Weights of a small waveform VAE.
Data: trained on telephone keypad tones over noise or synthetic speech, 39062 training examples, 9.7 epochs.
Rows from block 7 of the decoder of a small waveform VAE, named by matrix and row number. Each number is 128 + 32 x the weight over its row's rms, rounded and kept within 0 to 255. All counts start at 0. After the name is the row's rms in percent of the matrix's.
After each channel's rows are labels from the 100 clips, of 14976, where the channel reaches its highest value: "strongest on" is what is common among them. Only what is clearly more common there than usual is listed. The data: telephone keypad tones over noise or synthetic speech.
# conv: width-7 conv (decoder.decb.1.2.conv.weight, 128x128x7, each kernel summed), inputs 0-127

conv.29 130 [127  87 126 118 154 145 131 129 150 133 103 108  88 104  99  36 104  98 124 119 134 118 128 159 135 154 101 132 123 163 126  86 140 123 130 137 147  95 133 109 107  91 102 103 128  99  73 119 129 170 144 123 106 113 107  62 124 132 116 107 125 128 147 129  89  77 140 111 123   2 157 104 110 177 121 108 145 118 107 136 138  58  98  59 113 125 118 131 108 128  83 114 102 137 109 143 123 234 141  39 110 137 139 139 144 145 152 132  93 126  89 142 137 122 102 123 126  79 132  80 133 103   0 124 124 152 131 158]
strongest on: speech

conv.71 077 [ 75   1 131 128 131 114 135 104 120 142 105 138  93  69 116 126 123 142 102  91 141 101 144 202  81 125 122 161 106 120 126 128 114  91 112  91  94  83 107 163 140 107 140 104 117 124  79  89 159 101  87  91 140 140 100 119 195 121 128 171 186 130 146 131  95  90  63  58 108 125 171 107 116 119  72 103 101 107 115 113 120  88 139 122 105  97  71  61 153  81 110  62 131 148 139 117 146 157 112 116  79 118 111  81 110  98 106 154 140  77 122 146 152 129 105 155  89 144 135 102 143 125 124 140  97  89  78  80]
strongest on: white noise

conv.96 089 [135 175 139 131 134 142 161 122 122 113 144 153  93 116 158 112 127 131 104 136 157 126 157  64 133  81 165  88  83  99 191 118  50 136 189 191 190 163  82 104  86 109 104 195  89 136 107 161  87  93 120 125 123 138 104 123  89 114 146 125  99 123 101 108  87 136 100 190  87 115  73 118 122 158 148 109  95 114 142 149 121 135 109 119 142 158 133 165 118 105 121 184 156 174 130 102 155 100 128 121  82  63 130  49 202  99 145  98 113  66 138 163 118  98  61 124 121 124 101 100 137 137 155  80 138 138 125  78]
strongest on: number of keys: 9

conv.82 095 [ 67  89 162 123 125  86 110 123 143 160  97 102 140  50 121 121 144 127 103 143 151 141 102  66 131 130  94 113 110 128  84 125 115 174 115 100 128 129 116  91 108 115 131 121 128 155  88 164  94 120 137 130  56  96  40 131 183 106  97  53 158 146 153 143  71 119 136  94  62 107 129 124 109 163 125 101 107 108 119  93  57 100  93 110 117 109 127 139  90  74 136  79 110 111 143 148  96 154  96  54 113 130 105 106 114 137 122 129 135 150  39 159 128 130 124 157  83  43 106  95 155  89 107 105 170 115 115 106]
strongest on: white noise

conv.42 103 [136 125 186 132  92 114 153 122 108 168 132 160 104 128  77 144  99 171 151 126 128  99 128 212 122 127 117 184 143 116 125  48 111 116  96 104  81 114  63 184 158 102  55  98 113 144 150  71 198 122 174  58 109 112 112 112 148 131 158 112 132 163  79 156 144 126 184 130 124 116 183 104  89 153 107 120 128  91 111 152 140 111 119 140  76 130 109 122 141 140 117 128 113 148 116 174 111 183 113 109 186 136 114 121  83 146  78 138 161  91 105 170 155 128 134 178 102 126 105  48 162 151 120 194 110 122 106 108]
strongest on: clipping; rumble; pink noise

conv.118 111 [100  53 138 137 144 124 102 101 115 127 147  55 118   7  88  93 152 146 111 151 113 139 107 127 126 112  39 131 134 118 109 111 133 162 112 122 133 142 114  44 100 120 149 128 126 134  43 135 124 113 125 154 129 102 103 114 134 106  95 166 134 143 168 163  80 126 124 111 102  68 130  94 152 159 116 137 156 125 105  74  49  61 145 105 151 135 132 136 117  75 132 108 137 119 110 115 144 159  84  72  75 130 120 131 124 130  99 104 127 142 105 116 140 140  77 136  99  34 110 122 126  82  72 103 125 108 104 110]
strongest on: speech; thin (high-pass)

conv.7 132 [128 115 150 182 108 143 199 109 179 159 127 117 118 108  85  61  86 121 122 136 139 133 154 127 159 131 113  93  87 147 135  45 132 102 128 151 184  92 133 107 120  82  66 125 136 129 104 109 116 110 155 102 115 119 131  81 142 113 130 147 112 159  60 129 108  71 107 127 121  51 162  73 111 220 103  90 132 111 144 153 115  46 128  79 131 115  97 141 131 120  88 140 107 146 153 159 142 169  97 141 125 136 114 123 119 150 112 117 118 108 138 219 174 107 107 145 104 119  93  75 156 118  42  88 148 120 132 149]
strongest on: speech; mains hum; clipping

conv.84 112 [130 128  66  77 136 110  94 137 135  89 128 160 163  98 164  68 124  83 159 107  68 147  87 181 134 135 128 200 164 138 118 114 122 145 118 102 162 124 117 190 187 130 125 163 121 130  48 143 182 122  75 125 124 138 127  94  76 159 107  85 132 106 176 145 118 172 160 126 140  94 125 113 129 139 155 146 138 127  78 103 147 109 128  75 109 138 139 134 129 133  88 134 158  85 135  96 118 117 144 112  67 121 133 148 165 107 120 149 176 103  80  98  93 221 116  83 125  96 190 123  73 147  79 205 127 136 130 126]
strongest on: thin (high-pass); number of keys: 9

conv.123 068 [108  46 112  74 168  84 115 125 149  90  97  90 107 142  57 125 157 128  93 148 117 139  94  78 106 104  66  86 163 123 140 139 169 137 137 134 145 110 153 159 152 145 174 138 114 111  62  92 100 121 134 186 114 129 148 148  73 159 106 182 104 129 169 149 139 118 117  55 128 131 110 104 114 108 139 176 128 129 103 103  85  95 124 125 130  96  99 106 125  79 151 127  76 115 109 115 174 112 143 143  70 151 114 107 140  91 129  83 121 136 162 114 137 131   0  93 109 149 131 163 128 108 111 126 173 138 145 157]
strongest on: clipping; white noise; thin (high-pass)

conv.34 119 [100 132 109 128 100 106 116 152 152 115 117 109 107 125 143 150 163 132  90 146 153 151 116  85 101 123 141  77  87  71  94 199  92 107 136 163  66 170  79 127 113 166 198 128  83 125 143 144 105 114 149 118 148 138 125 132  93 142 103 144 112 128  92 144 151 149  95 129 129 152  76 179 141   0 139 100 115 147 138  86 104 131 133 134 207 117 159  80 138 153 149  99  99 131  96 158 142  77 131 126  83  89 127 145 153 110 153 140 104 155 105  54 129 100 139 101 143 127  55 176 145 104 166  81 136 157 109 194]
strongest on: thin (high-pass)

conv.37 113 [107 108 118 114 152 112 127 120 134 123 103 121 109 132 104  21 125  82  91 132 115 107 116 158 144  81 104 143 118 156 156  87 141 133 138 129 189  95 141 126 132  93  85 126 141  99  73 131 151 148 108 153 113 155  60  94 104 104 143 109 137 112 153 122  80  98 130 114  94  56 147  89 139 198 119 106 122 151  80 146 135  69 113  64  91 138 125 154 136  89  89 130 127 125 118 115 116 176 129  90 116 128 116  91 181 127 123 121 144 108 130 140 115 134  98 122  68 101 134 101 113 103   0 130 145 105 152 106]
strongest on: speech

conv.91 069 [108  81 122 156 140 112 156 106 125  97 108 148  92 137 145 114 123 117 146  97 133 118 173 135  92 112 132  95 107 146 143 120 126  22 146 137  75 107 131 147  87  88 130 113 111  99 139  65  86 129 118 127 155  89 110 120 144  95 147 176 119 161 140 106 102 111  82  84 148 109 188  98  88 100  98  67 118  79 138 159  79  62 148 131 156 160  94  67 155  87  90 141 101 126 132 127 166 191  54 124 116 136  97  69 111 105 114 130 127 141 136 113 112 132  89 120 118 134 137  47 147 201 106 139  91 146  73  61]
strongest on: white noise

conv.92 128 [133 121  96 120 163 167  53 139 118  80 116 121 170  94 155 127 238 123 130 138  91 121  53 108 146 125 101 144 135 101 158 182 121 142 133 136 115 149  98 118 114 134 247 151 110 121 106 167 125 110 104 193 143 115 118 130 159 132  43 113 126 104 146 124 129 138 140 141 109 128  84 152 162  79 110 127 145 147  55  61 120 135 122 111 204 145 114 114 121 121 167 168 128 107 131  98 143  63 117 128  53 118 120 126 152 146 114 148 135 129  88 105 113 150 111 100 127  85 123 209  89 135 132 135 115 131 127 132]
strongest on: thin (high-pass); key "8"

conv.49 108 [143 116  67  93 156 116  84 131 112  71 150 153 165  93 150  83 131  97 154 112 109 122  20 159 130 132 131 181 141 144 142 117 123 121 101 128 143 147 139 176 177 160 146 143 123 140  56 134 175  76  94 132 171 141 120 101 122 128  80 131  97  89 139 101 138 151 151 122 150  87 140 105 154 133 151  86 119 134 117 129 147 126 163 109 190 161 120 115 182 124 112 145 128 113 167  94 136 133 131 144  14 135 155 155 108  99  97 112 173 135 125  74  93 204  97  53 136 133 168 133  75 143  78 175 131 116 103 134]
strongest on: thin (high-pass); white noise

conv.86 123 [132 117  80  79 146 106  88 146 142 102 114 118 110  74 132  74 115  81  82 126 121  92  92 135 145 149 101 135 110 121 119 108 109 156 120 138 175 112 112 125 116 123 141 117  96 120  90 152 123 140 111 152 106 108 110  69  41 148  89  98 116 102 175 110  66 118 116 153 120  67 138 122 129 143 137 152 135 120  71 125 118 101 135  18 107 127 125 154 110 117  56 131 113 126 105 104 132 197 134  26 119 103 127 134 137 171 128 138 120 104  30 132 123 138 134  58 140  63 111 117 101 123  54 141 142 133 104 128]
strongest on: speech

conv.9 100 [102  69 126 111 169 110 154 157 204 125  98 106 137 111  63 102 139  85  67 134 147 103 123 123 172  95  93 142 131 162 131  66 147 117 127 126 193 115 152 100 138 124  99 115 134 129  48 113 134 148 125 169 104 133  98 109 107 139 129  95  99 110 159 135 110  52  91  89 114  96 153  78 135 204 118  94 121 129  97 158  99 103 123  91 139  98 130 138 121  78 102 118  78 120 155 121 108 213 111 109 100 143 110  82 183 133 166 112 147 155 155 173 114 137  62 116 101  95 145 150 138 127  72 128 179 111 200 151]
strongest on: speech

conv.87 115 [132 205  57  82  87 128 126 134  94 113 109 165 134 131 193 143 130  63 101 109 131 141 141 162 141 144 168 156 141 103 109 171  32 160 130 115 147 113  76 184 138 175 128 117  52 115 156 205 146 144 104  95 131 132  62 130  38 142 143 109 146 111 116 159 133 132 116 192 141 144 105 174 167 115 112 128 152 157  91 140 141 158 121 134 121 144 150 156 105 125  64 133 138 106 106 130 116 136 139 115 156  27 133 157 130 149 147 144 137 165 122  95 144 157 192  90 120 107 149 133 120 154 145 160 146 130 122 121]
strongest on: quiet level; mains hum

conv.126 093 [125 111 164 141 113 130 133 113 185 192 114 164 151 153  90 137  88 142 132 120 148 106 125 204 117 135 138 160 169 134 156  62 109  94 116 160 130 128 131 181 197 113   2 103 126 138 157 101 162 100 156  61 111 149 116 164 105 116 153 124 125 169 109 142  92 127 155  80 121 117 151 115 111 128 157 135 146 116  97 103 172 119 134 125  47 113  83 130 109 121 110 116 104 103 127 171 101 181 125 102 200 123 127 145 106 129 120  96 185 122 114 168 164 126 163 156 135 134 120  52 174 130 138 183  61 123 130 151]
strongest on: pink noise; clipping

conv.90 072 [158 118 134 130 150 101 155 131 121 173 115 137 180 206 157  49  73 139 155 101 164 143 163 146 110 124 157  85 166 150 184 129 122 130 160 184 111 165 123 141 147 126 159 129 115 124 178  71 145 158 167 138 133 140 130 138 198 164 114 186 179 172 126 143 120 143 135 136 166  83 156  76  93 112 129  92 126 111 146 121 133  68 118 115 184 126 118 110 138 120  67 113 145 152  99 171 150 212  99 122 123 115 135 127 180 134 158  93 137 178 139  96 141 138 116 141 156 166 112 145 163 125  73 198  87 121 195  87]
strongest on: mains hum; muffled (low-pass)

conv.24 108 [128 153 116 130  54 135 123 166 173 127 128 126  70 200 160 168 119 117 117 174 151 152 127  76 128 133 186  88 123 106 107 161  83 112 134 105  95 148  84 141 106 128 136 138  99  99 169 114  87 144 161  48 134 103 144 155 100 180 144 115 141 120  24 125 218 193 136 127 154 162 125 172  81 102 147 124 145 163 144 140  80 162 110 165 128 146 180 113 134 159 141  89 138 128 116 146 109 115 155 162 117  90 118 146 160 110 170 132  99 138 153  98 127  85 131 121 157 171  54 163 137 144 169  91 128 150 159 156]
strongest on: mains hum; muffled (low-pass)

conv.108 113 [157 208  58  71 125 111  81 145 111  88 117 154 126 146 183 128 135  77 118 126 115 124 106 126 153 143 186 119 125 106 139 149  27 134 114 146 148 135  59 153 119 132 123 111  34 120 182 154 114 157 124 117 130 140 126 120  67 131 134 143 111  98 130  58 129 120 154 180 153 146 112 191 116 129 166 153 109 133  81 141 118 162 127 114 125 132 138 154 117  97  58 125 109 149 126 116 160 151 141 115 174  23 125 136 142 164 160 122 118 149 121 120 112 139 192  42 154 128  98 144 113 161 143 135 150 132 131 126]
strongest on: quiet level; mains hum

conv.46 097 [177 165  89  98  98 152  98 117 101 124 147 181 165 124 152 127  95 162 147 116  99 156 118 183 179 147 146 174 126 130 165  99 112 138  87  81 149  84 113 214 182 118  76 175 153 117 145 137 173 149  92  77 138 198 139 125  48 140 121 114 100 122  90 140 126 163 138 158 144  93 125 120 131 103 131 159 151 163 105 135 110 137 135 143  67 169  95 154 158 133 110 169 193  68 136 122 154 120 154 131 128 122 147 119 100  93 147 146 201  68 107  93 145 178 163 139 164 103 108  98  85 166 116 165 151  94  95 152]
strongest on: mains hum